config.yaml
model: "image classifier"
dataset: "rendered landscapes of hills, water and sky"
train_examples: 145000
image_size: 48
crop_scale_min: 1
horizontal_flip: false
translate: 0.06
rotation_deg: 5
color_jitter: 0.1
targets: ["water"]
num_classes: 2
arch: "swin"
norm: "layernorm"
norm_position: "pre"
hidden_act: "gelu"
mlp_ratio: 4
head_dim: 16
fused_qkv: true
bias: "none"
qk_norm: false
parallel_block: false
inner_norm: false
patch_size: [2, 2]
depths: [3, 3, 3, 3]
widths: [48, 96, 192, 384]
loss: "cross_entropy"
init: "torch_default"
residual_init: "none"
optimizer: "adamw"
learning_rate: 0.0008
beta1: 0.9
beta2: 0.95
eps: 1e-08
max_grad_norm: 1.0
max_steps: 8900
batch_size: 512
epochs: 31.4
lr_schedule: "wsd"
decay_fraction: 0.3
final_lr_fraction: 0.01
warmup_steps: 170
weight_decay: 0.4
Rows from block 4 of a small image classifier, named by matrix and row number. Rows with one number belong to one neuron. Each number is 500 + 40 x the weight over its row's rms, rounded and kept within 0 to 999. All counts start at 0. Numbers have three digits each.
After each neuron's rows are labels from the 100 images, of 14848, where the neuron reaches its highest value: "responds to" is what is common among them; "lies over" is the class under the peak. Only what is clearly more common there than usual is listed. The data: rendered landscapes of hills, water and sky. In brackets: how many of the 100.
# fc1: MLP up (model.blocks.4.mlp.fc1.weight, 384x96), inputs 0-95
# fc2: MLP down (model.blocks.4.mlp.fc2.weight, 96x384, transposed), outputs 0-95

fc1.196:504596429454521481544475541474507571488502494527476504542502460472526450497542479515498444512553482455496451487552555519520509541508554506492542510448455507431395540467539522511451468499542433507501514508551470486461543541542534533550451456390472511424538449571509534471488476462551484526
fc2.196:493507451500500482515502481423548509529538502483494521466500468476513432461520563532510567515564528571488568544598499516492590528523443469504452537481562570482431527464478443482478531430523523519441510482553470585458530438493475571511436439481498489529478460523479502518457540476533492451
responds to: red mesas (94); sunset (84)
lies over: steep ground (82)

fc1.307:505446563503504513453496482489491505595494539510502523499536489520462484536500517486478458547507448491520408477496494480534498489540556458427562525484479394457549530525544471493546467474449482554495446509554431588516535512579487409466496445518435501467541479490545464584501453468512484533
fc2.307:521510487474536483616500436408518524528557548460511439480508482450476461442525500610432554533503489517463485498565481527501538487526455527523498506449461492563485453476495433507564442447490521559478498536581455529506555502483438464480501496554521458499519478501544534493564522437478521490
responds to: fog (99); water: dry (94)
lies over: sky (83)

fc1.312:559562513416536465560461531483565532540546499507525515557499483529452527440551461532454445454534411501512461427504516463489532501548490562518521522403446444513492511545520499529545453473537477510533509523577472499455577532504532445482425527523462477443531461491509540480494473537489542542
fc2.312:511450457534490489424465427496527464536504496491452497535477458542566481531572536512477481604488509539557563459521500442552545562491485446485464500497546525489547487526570430473504523439516516474463533511562459513504452425530491490414503424463504513501523488454543529577553544461499473520
responds to: water (96)
lies over: water (39)

fc1.309:473562507452517551485531473491512506498561514532483517470567427442540387463468526538560490488461503513551523460590472509552512500567473600432478518466524498498451519489529478540502451421491485517488431538559452487516534534495491505480454473503491508507516501542447507522469401421523468470
fc2.309:573456520495491521459483540523514499517512470494477508471489595443512541519503455491450506425522463578514464557455470437464537501512485435469453447537586576506526500509449566519516581461539450553459514476459492498468436496515441447487560473484495537534517507506470483563520457589554498531
responds to: water (94); purple alien crags (63)
lies over: water (85)

fc1.303:505525452519565516518530563490509496463576550505499600503485428585460486382507509430504464411503497476558572495541493485489494510562470604451479527486502524497503550499538509579488492533459501526518447500501511458507507448453493558475437483507485478510495492489507477478532501415467521447
fc2.303:508520556502504434489515428451509475558518543522452403475471474453536525537517530586497485519433521521498438526471437478547529470539518477446500484569485492504517518506441476447482470442518467489430474568498516506512474573492541460486551545543508540461562585498471446521529464526535486599
responds to: night (64)
lies over: water (27)

fc1.232:515461450467641519535498583432507532506494541558507549582510506521469480487531482515495444478545485500522484561562470480549490471499498511466546541498444489449484535497501488596506433522459500559505420454476470526526522451524491518482495510511438488486495492531513455475498507393502538407
fc2.232:522467533535502464538501523492487496544469498497500447486482518507456541584524485605489513520447516475368445598461450482475517466510525547482536528568434517496525470496437496404504487517490534524490483499439541551466491523528513552503512549441498554472480532491544405451457482456522540507
responds to: noon (80); red mesas (45)
lies over: snow (37)

fc1.69:511503584472507508538516483489492529473538556546558532431510484541494512523479534559527503435434469518523494480582482500505507488401517452524533491548592500462456563510465422446591473569524453507519484547495519572548487481572494455492533509491528511496548479425477535494461497494490586503
fc2.69:528587457544478480512543522437498475498486550409553485459506552527488417558488501522452540560539453471513578498494517448452549535492486399497566472481434515597514445483485555538501527477537490484440479501521510456497434496564528528485490475524531549540494512517478469494530495479431560517
responds to: snowy peaks (35); purple alien crags (32)
lies over: steep ground (53)

fc1.4:475497495461532454579499572441510521538563502508552493593448496522393539437551459491413436506530401428496457476499572478507535508533526519503546551463429440505489489538491498501542499545546527510536530548531444503482545513469521473518480531509463451450527495467539494464501526500464531511
fc2.4:575493507505529480433534478500536474533520499540459462519453458491551502478523590509524437513508507580601558519470438417554556534503500449417413498514562539502499502531528454467433491452538445465453476521521502495463440523473570501471490508455478520475536510488465487548551534523548476508
responds to: red mesas (37); land: desert dunes (34)
lies over: gentle ground (61); water (27)

fc1.229:491570413506522527546455495454504538471594553526480501522505502546526474428565508422488452421530498531532546531567468535446518503480412473524484530484530510527465515539552576489491516485596488487443512509507493500431523470416519514548458468464459430532514498536500517475485487432474518512
fc2.229:480475518497514478534524503494476571485452493439558517503533559419432512555463410500433488512537467486473440420485539478497461473502505517540540459468446468524502455515437525575539508513417430562549560466484498490578530535548469450480537504540535460551497499529516532484535482548492559448
responds to: water: dry (89); snowy peaks (49); land: red mesas (36)
lies over: snow (29)

fc1.114:461505422545485508529559562484481507461501492508537572470530422518464405455473538455538510452576510410547535499517546496512500556489526524489466522481491489459454545480541557576454490491473476495527453461480541519536513487511529544511472433420444501544518472514511575484521511418535478423
fc2.114:536580441466480477440415494445527474494483485509437502487497445495551476519584566482511541565468552569503483572536463515517539515497503472482554542522521501459449599435552440470463474447484503494463508512556485504457482487562504539481486435477451533501505438553488520516525509477557440553
responds to: overcast (85); water (77)
lies over: sky (95)

fc1.326:453510472481509558486464519453499548493453458489501530513538509470536399535494512465518494473548509488526527546563528505562472561490538463532462527441512440402497515463533493568485466460499462502512480451519532569565518476571549563476484447475415456476483470561520541493441542513554516408
fc2.326:497525458430559454506477450481523527510440560540463500580416509432534542547578524493490515546449534501534452453459448503553526495515500518450524470545571454477463525497499454499529503458493475465509466512464482496506424523589491517478564500574506572421511512520485425491534477535513546549
responds to: desert dunes (91); noon (89)
lies over: gentle ground (98)

fc1.141:442422448525526533464525586540538504510519515539504532489482478552494487530502417434478490466591500446495522507495509473490482606481542468504497474571520534456527518497485591564537532501524504530469539473442456538531462443455510496519498461429483566568504503473516505508413522457435513451
fc2.141:499568487502464578459466534509475496456465478531499559488570502599544465526507469458564461435527502517488528508543520536523460478467504458563550526450489533463511588529538559479429534543447509490540534429491551486491515472482569517471433439439448486580461488498473533484442505460513482478
responds to: overcast (58)
lies over: sky (100)

fc1.23:532529460524476519486398459533544525479579443499469509477584502502594480515487483481503555526453494505498460489494471520472519553510463527514503454529511533530460522418508508489493479434518496485491546472485459501460509475522429442548518457351524535548550475562437545534515436497543489540
fc2.23:464494530494533461530541456457530499547522566513469463554455477468482508468498499465499494483441463548537499402457452449564524469551428515511463450507539512515543455556441451558559466483482486510460520543463524544457463502472548449494542564611560483457521527461461469521526541549442539496
responds to: water: dry (87); noon (53)
lies over: sky (92)

fc1.121:493463467508557568501542470472464453511500521536544507483479500525481504468480491437459508438474428469481546472438456531543405512521444551545524609529414484559452515411547499437492493517562436505569573535532508520506481496519525475506516473514465528486537510469491493476468519526548448426
fc2.121:537613532495521468478496527491506480511440441530496564541515495495500518484479465523486467555458469522457577483567412508553453474495477502487489450532531565435462418537510444513536510484493509536497551513544582524413469505526564488480408488476503494488471467541514411494478548526494565523
responds to: snowy peaks (79); night (61)
lies over: steep ground (39); snow (38)

fc1.193:519530494452532490559546550511542536497533539519568506542476470533486521407528471516511406423559455477533571422521503483495503501535480586538474550449474459530531478541529495557470512506487527489533466505495508463504536493459552460519393517537487450489474456466506510443445487464439558427
fc2.193:516478536518532443475528408530533450536519545485467461550417442484524555521538559545505515568448508499543511472424455460484539537532515547450447438568544476542496491512511456435502480456480508430464439556470484468508432522499537443503514520501539581468505545459505471554564498503481499545
responds to: desert dunes (39)
lies over: gentle ground (59)

fc1.247:503492508489532510552496537510480581468545519477516551506536481490460487446469479465454434510540482401507501432580558508472464527483531583510492476460471462514514481495549522555573495503511478604493534501536455528509548531506469465526448412478490440486556462568538578482497445426470510486
fc2.247:453503503516418475441501495517516505493479484494501515428473448505525505552498470487491470572523542443543530479547528524514477562534576520482522567501520455406557510462525489529457537443497502482492479550552441458618492519594507483470464431485420520487543469551505514509481471443547435513
responds to: water: dry (93); fog (73); desert dunes (62)
lies over: gentle ground (63)

fc1.171:447503417564504474472534524539499545474503532519508523498475424532525455451456497462489516490478519451532562429523497501531466581495556567481401417571516513507481541462498575601461503487558494456478481520453529476537469550456492527575506438446497541487535520549479532468473474504493525488
fc2.171:586478526522476532519484447494488497508536459453488481452526486571509479478600498569516504495525520532455538561575502530471518517487487463546524509457441548482513510462530447438512487446505560529474563532578479516495558460472494493457405445443495444519490448463575555490452546434470476522
responds to: desert dunes (51)
lies over: gentle ground (86)

fc1.113:447450478548448561460535479487472508525517513521552478447551453479466422497456501476447515534528532429506527470578477532526457520460566511508514538507496408480543478487530525580557530445501495507466510522543461544555514558520473509509469404483426463542579520541536534504448470433484478471
fc2.113:455557464560450479487472481467462477483462492479502502496516463521496440539501484539483518589459561452486531463553525575537473449492525539493568540485454477458495533486551449498482460475491517493539486527598486444545543514585472498463493478525500512480503482585539507458562468431544383557
responds to: desert dunes (52); night (52)
lies over: gentle ground (82)

fc1.95:442572470573544447579505510436504542489538537514493500503534478565525440462468508538461536525520500477478491455528471482542482521467466505562436480487431536495511535531470505567548411464583497564483543469421540565461519496453499517527508509448536431530538536515467544451492504419518525500
fc2.95:599359545511510524460520513500496473553493478456500462489517512480439515487545521499505466476536503577467515618495487414501542516502483438466516488488468526504527389450466482449529517481476514526471502514565526545510512502509502528406496510486502488502497446446561476515521591521505532465
responds to: water: dry (86); red mesas (42)
lies over: gentle ground (60); steep ground (35)

fc1.80:491483470502582564484449489526515525500525570495450570507577497504545457512475512465478537489483475535550454465525478535474514496526460533442521430517546501492484553470524538533562463484488457563498425446515433524495494459529382484474534419428484514524521486553522465570514419461540488526
fc2.80:560415556509551496514523456449521455554528509493499443520466495476476508462564568514453508486498463576516526564482418398546588513526455428482460481493547532515514432547474432491555486459514515538471516518525495553490499494469514496432510535540503481488493525426507468549546583508502507471
responds to: clouds (94); overcast (80); fog (64)
lies over: sky (93)

fc1.64:512473433529532536526477541487529498548552464619468474538519527480564482530546491488477437453561501484523541503533470467473560540491457449465489552529544520428520494552509564499512496400567492502435496517485428510484508515482543477532486470404479543547530464506488457556428517434517480523
fc2.64:428514481562502542443531537469507527483480494523482594447533509553516466534434526466540574438558484550498494515543467506512489480495517455534487480512501587473502609498435558540447507513428515534479529442432550569506444469483533559497505471467508502569463487496464497503421518493519526452
responds to: sunset (67); green hills (33)
lies over: sky (99)

fc1.167:469541573489517495525506524499487536485488497438539534509514488461535449510511491432467491594507493575603519479489478484500486493560480466525446479481527455455531435486558487448532511503479525521520517423463491420436548451517471489464570513423512446564487550541446499443463489439530520586
fc2.167:470433488574479457460498456542470488489504576487550529515550511566475490547495446501495465500554504577440521532492521497458503541457456443458482559590552546562539531473494426473537534476507568474470521532509487463393512542503491482557519490551516474478499532535458548534541576502440480469
responds to: water: dry (87); snowy peaks (37)
lies over: gentle ground (61)

fc1.52:421527435554542457524539546536532539480477555485490565525508428512504449504474446462515501466521480425526490427490554500518458555503601575482478431527454516491484564466496583571472442531484457510535535475457488493527494478543491473512506455404514575488525507512498541470519476484480547478
fc2.52:535427461460441551416448504498481528485477482505503526455524517539520506529551447496511525419508578567446558556529510511509474524490498463532488508518519584471485527446515565547529552471473566497471495483480561466543489427495448530424505402458478517576449516468508538507437523502489507465
responds to: night (97); dark volcanic rock (36)
lies over: steep ground (67)

fc1.91:509564411500499502483384506498534540500509513507465527527553444537548433497528526498495527532438523494521519475560534522523466525498508577505495529525504485470443524445551541510473464457558511462475465505479479496472518495513420540582501398446462543474521483584464573466521433472566506525
fc2.91:523501554494441469557481475519541513544542463361485487453468564447492555490510457516487446510511490528457473503539534529424553484571486535537502407488477538510499453485428475456526548469500520540458579545533428490543539496481472421501472519533571492500495494459497515523483470558458535518
responds to: red mesas (64); noon (52)
lies over: gentle ground (58); steep ground (35)

fc1.302:534480483530604495560517536433497518514502539535516534555569524533517452490490522553511503512532450497490461534543485465514499456518500543505513546500400521476477524534464496505487386547461504586514495440471494556480543434543443506487473526465500477514498477487532450456521513373482541419
fc2.302:542428552486524475475517531475520504544520531482455489505448514495439538554570487567482451488475518492412470635487436453477559527539518547484548507557513497511538492489470483466563533490434527543445466528486478534486487509508501531495411518503465559469455481472533431468420470457502551469
responds to: purple alien crags (63)
lies over: gentle ground (67)

fc1.223:530571443499511509513391490503532563490562487523494521542495471520552461400573546499476538512463480521518528526553483522471507545501482582519477535526533496538454470473562523476470484477589511453470518507467481474473522490469429511586490418429458531481505446514473603489539468484505530490
fc2.223:495472544516466483553532454496520537516522481380515516455509519438461504471474426496453485548505480527448481448543549469486508512558483542547515426459464479523503415485417463549551503465422479544479568526520494499598549520510477430485487509575549467526519478507497544514528519557480556479
responds to: water: dry (85); desert dunes (56)
lies over: gentle ground (63)

fc1.126:452481429586492481518566502523500528486462531533518515527507403493497395477482490420495509476528524423539569402546542521545467561480516515490458494520476465429523489469511530610510478446472469484494490551469486530539500510566517514509491424431498511496555476518521537468509532447476514473
fc2.126:468540461559384495477488444506474490484471444481500490474525452539546453496507469485535613580462576484470539519543552565552490533490518475502533487507486509439479522442536454515468466454535547450495543532523558510551536483539497510451535436475513531517507484521503575492526544484508396542
responds to: desert dunes (44)
lies over: gentle ground (72)

fc1.46:551560494444517522514430507465531564488494496525474546571585500527524439506540516488486419473506433533521492433559525505527526533507469504508506555425508438457469493559537532534483455458512484513475546464547453553471563508541508478547440457492439481485533431532480552507433422511542559495
fc2.46:487545465533473448532463465420520522544563508382466476436512468459465477497531489495456579568514507530459472560573505500490556517535469468499509521497490515494494462437413450547508550431470477536402541540553481573482535489499479506466518448531499477520542522551499548549516493521540500536
responds to: noon (96); snowy peaks (47)
lies over: snow (32)

fc1.164:528577453470498511519468526486511573489501489514477547586609488512558417510524488508520443504476470501510494417558519526536480517495440549503505555441483468495483500530530534538475452468530501513505556476515472532441585511566493478561434442455473481492516441561482564485435432466537517491
fc2.164:438549477523466453518440454448567515535578499382437501456478463467527488494503515476493532563505500532509478532585511532455555513566484492497503503492501538465518513470439429498498542430505493531412554537569408575489500491526470497468518442512480508465551488540471517542532472505531522532
responds to: red mesas (60); sunset (55)
lies over: steep ground (55)

fc1.13:496535422418483503515419535485572598468528484555473523545518520507544476512521461461460446525542458481521497408553551516475502581485494503519523507483513476447472484481511538513485503434546501475469556506527427501467507527522513468579485432450459497487563441582471561496441489536526525524
fc2.13:534504465544504456560473517372536485545568519432475481456522456549469494476525517503442509511499489492430473576555495457494568490536460475507500533483489564522507521475424439526532483464466479582428538518530478577394597447474505531500474475530493483517528521513497479511529506499535508501
responds to: sunset (90); red mesas (47)
lies over: sky (72)

fc1.269:447527474515544460553549510490519531525494488538510554524494426429471436500464489449512529460573461483517518456527536423539547561541521461426433485499500435453476480478463549593455472476455415505475487480477518568572491540546562512533522494460481514472537457523483521530503519513551560445
fc2.269:534479439558377489512498484524503531487513413448511501471503568508490533481521464424494478477551538540505554467512565511489481538522520480553463449477490573483465447501468517465484560461528514477482605491501538411508549463484496482519508423427502488510492493463456565519536535590498496462
responds to: purple alien crags (72); overcast (70)
lies over: water (60)

fc1.62:433459431487507537489469581533502557478496503574530495482505536492525475505469431440431480489556506458505511412537510517497450537454506475523493489551541508448529506526500616587528527474591512506473503464450492502523447527460499489550531447470464487543549530565481501508397459470484510501
fc2.62:517534537535478535490479510476481480475506510458475533505553508605513503567544489475558441504488490499481477564516538523478499478494509472517592530449472482494539603516550459462471501542403474508528524451512510518476603421538530511455379476487450495503440418479533496490478498446516495479
responds to: sunset (53)
lies over: gentle ground (59)

fc1.172:507572464453531527512490515446507568489519548490502519538481481506470419508587502484529397448532499493519482483583518518531516522531495489490511493423513473444446604505530543575535506463543402517496468490541475504493567525488512514489420445471439458417517480541520508487445463464497518501
fc2.172:434548449508503473528513438400511519513498486528483529484505521504544445576487518571532600566505554525438464515549478536491565460523416464538531539471529583453437537502410456468483515465461511533436506501499526545437511467507499527526535476528510485540466526542451465492446465491517500520
responds to: snowy peaks (95)
lies over: snow (92)

fc1.56:422535481540523447522524517491527547502512553497484510517479405540543441444431527468501531505497510472545544424521478493540476582492519553528348436537491495480476504480447555607489444454511511490462499520428528555519486518473534525554524490474509496471530524486480518469488499518491568477
fc2.56:606421472531490513482516454493478489541485464500503453481495485524510455505578503544520491529536547568476574546548509508532508519471485411525499506481445574468533455474516435435514497451533530502475553533593496548465508475495504527423454462443514471480472476435573521500482588458469475519
responds to: terraced slopes (45)
lies over: gentle ground (88)

fc1.181:520485446466566533470522496427489525533484585550496551580519474536475404496572519491519438414496512519533550487572468517590482496521445489487507530445457456436480514501524527553565450491479476544497423516564502531510538479481492535454470473524465439468516513500546489464476529446449527474
fc2.181:480534499540512444582528519494487506502466482470503478511479547461488566535477457509471551499487499505433423542435460455474540444526465472485496485546501564479501488549371492488489523489494450521472534500388557513464472515513517502519606573520531520505488577513473403496504480557515514544
responds to: snowy peaks (90); noon (52)
lies over: snow (79)

fc1.218:559473542490559524490458513519512493560486503472449546565527518523506507551508518490479446499543406528536396517481487448471541502517514452466536500470519453453517516536510492510519475505457459587492453480538441592516505440573481447445486458510430464490511436473550445596498453507530533531
fc2.218:570494518479568506586504498406507535531567491473499450475534538472466469458539486572434488452569452561468467554547451475488543481506482457520488500455465537526454475510442495488546468458505494607447555498576448555455548487447489465448467509528508446524535496473511524499481539472476519471
responds to: fog (96); water: dry (96); noon (61)
lies over: sky (97)

fc1.333:489553482490488486481518558459505508507521550491461543491538455619477479506536510485547426451498514446525478515513484500565504517555471518521479490460477490453481609500490525566545465465531466528488487531511525528388590462470546534513415472526499440485499506501460530475384488456481501552
fc2.333:496420438488442478525482466476471527515506451473511523455495597495494552546504444514458488513559520450402493457529584539447492512515484466539519510498459587443481429502422541460522620486481525520450564519534521488561506486489473504530544486524511497537469520489514466501497525567470565503
responds to: purple alien crags (99); sunset (55)
lies over: steep ground (95)

fc1.214:499456561509528524477510507510486505573487516490487537532489515501484487568485517497525458509566418508544398498471513458487521496533552431463530504440507418442522539560515475504554481510482448582525451474530440606511508502572512430436470490509442462461520464463549451584481474499516491518
fc2.214:536533531493532479625465467419516530545586504453488440471531531462505490451499491588429501501538445550456451526556481526464539462513462486544491515463455537536469471531452479457527460462521521585446575496573444550476545494445474452494487518533508453537549514494505521498527489474504525504
responds to: fog (100); water: dry (95); sunset (59)
lies over: sky (92)

fc1.293:524586526476513440562442477402540517532536512490436513535506437578517478466531566425519505487456453512510458534507538438512567544566477493509486478448510467470460541466486476486494453462491436484446509508501554551434572489501531548531465494474482485423518466475454542500526535541559517547
fc2.293:499505533473466477458497400454482446514511484464511496464499472520506502546556535526528431528480544510499522532542443521519534500544508519468559570478500436495513510488536430431432549456416541477481502516584536482583540534515607500456422447548443502507488440499526510554511504488530464535
responds to: sunset (57); purple alien crags (52)
lies over: steep ground (50); water (41)

fc1.37:447495505527535597462520516450473496482472479538466522466483531489508505433543577447541517469469536452528498524414500499470466508490486486503568526483450405551483505517548524507484447541505494515554593579539531571499495548469461492595490522498509591502531433502476491468442504461439479502
fc2.37:515533482514503463491471557537500441551473399460502508505526495480480499552517428516472479578471451543448504446536435535548476574505424500525499469529510553403510464505472437483555519477467500506505493497547503530467491463486574531433486493422539525515514518528525437489446492524519625487
responds to: snowy peaks (79)
lies over: snow (45)

fc1.194:422507540467486490395553544507525485461502496440530507537542508497478521522530481491479465513489532459579515577463468434428533524450423459471514508440452534516456466467465571480482464474502603509504484432552476484532512501543557542508525505493509529494577508454440557485486547458573493491
fc2.194:437537436519506472482567500434427504492531448573506536534501503503447532484541527494449461488472491540532519433572357471520487566473509501504511494488488519455483528532511450455525533442442495604505540545534572482442479485528563492537506483518506507466464539527464455495444495445485504467
responds to: snowy peaks (57); sunset (52)
lies over: steep ground (34)

fc1.339:467563442515509481586525493437490533465469513500542518577474468489429435457544492433454532458559482512509532494518596439512575518471452430475516531410510429491475473484487535506461469512492433463521531485496526523537499562531561506525517501478495474496512420526514549480533585542534506469
fc2.339:517499455551416501455558490560515533465477409469547473506450486456458517457539492438513506474552524564546580490452507486550514543502530483474468421531524553512474502472500525490465521459563488425524553515456506395518460549510491486500573484429525536476512499497471565520556519573509462498
responds to: noon (78); fog (70)
lies over: gentle ground (65)

fc1.195:502505505492568477471546532494532488519471573553482541579497456520475493547478516506531478520509482477552432450496504431586519506534540512384551550496458473433513566490491505525439415477428451526518425506485464538504490524608533481479490480506466567473538477511451468529508471465534526506
fc2.195:483482499451471473523546461451470539479504503436540507449510518431418520500485447579410553520475532485382466465509524536451493495520495555530532488469455486545423448451454505517573567486447515577496523524556551467534540551471483499498473517547579480544490529528521527483494502545471497502
responds to: night (82); red mesas (46)
lies over: water (47)

fc1.16:390540477538549513562488545493526516485557494541459499492503488541597469509474458499484518437611479443525504474545518516487509574472506485525464431521507541432490568549482545534531477443580487545451561492474511521493485477438516490504511463385487496550534518517497492472482523443493468487
fc2.16:569423547480517524460575546494532526504455516477499537501520485513484494535541448478507479466575442589464489585495523394523513510529550457465545483493468537493500521491419490522414496504488472520513543481495473594505480505517539508455449480452559543491504454430509491495459570534475575464
responds to: terraced slopes (43); red mesas (33)
lies over: gentle ground (61)

fc1.358:502526534427504504506528531456509526541497564536508521496548495493501459504476500486531429422582420539531486481536509470497533464528460450502492572411484429434512531532491521575465487500476453524487473491547481615450580502520602471504439510535444431508517480499506499518448515471489521483
fc2.358:554480479568475512551532511541525498515568425438501467456502500522466520440511447487422482574544429539445469558514507461442577550518519533492522458490466589493460453507441446401503525484534507550455564554543433488480500519437466475525483505431520493529519489502532491517500529496481472517
responds to: snowy peaks (49)
lies over: snow (33)

fc1.127:504541544420518428548458545451547515554557512499493464544440490442452536480524473513433493498513409506489435440502551478485538481536531508462508495422495451496481465537470511502565499521596489546505511567569414521467523517481508470495508537550493479421573532491503493484499491575501508554
fc2.127:551556493529506516439436470529490443487484509536460474529485486557629468531543584521557510524439538566568518477457426533522501489482444466464469476524569535526530597521552450471494489464541485455506464475495533491435424465503471525465508495515501516466490493519480453509495427483512463555
responds to: water (93)
lies over: water (70)

fc1.65:519566503447561443528482528432556542545553531539440516536492457535525470425513540466504471432519414540529487514523487440527529516564470471454427505465519491458449500535470494533478436470538454514433496505512489584410532468437542522548474525505491472438544512493424490505506532490511539525
fc2.65:436566494502411461514410415471507469540513509468468485440468459497560497517525528532499507598477554517517532494553509578478525529528501505494493529513524479445497481477526450437500511426553580447448519540587442533528477501544457488512483439538458537478544500532509500533494474479498450573
responds to: water (93); sunset (54)
lies over: water (54)

fc1.359:534481434480403514518496532413519532517553496536410493490442449477439539532531544475563465493450508457495544494476500503537480519534485471522531477469399481542532421515495467577505517529482475496511503531477562469480445473486479518472495520458472526539515567514564576586469491457547495430
fc2.359:507561535450493528431442572494528480538435504513490475453506422449522503493538507482420529485486515480415532484532530509495450492515534535516554521523516537566503549453523504530464524482496496578474560474468425556503485525537598469378496534532592484496457468459516483500499516482536545497
responds to: water (79); snowy peaks (32)
lies over: water (76)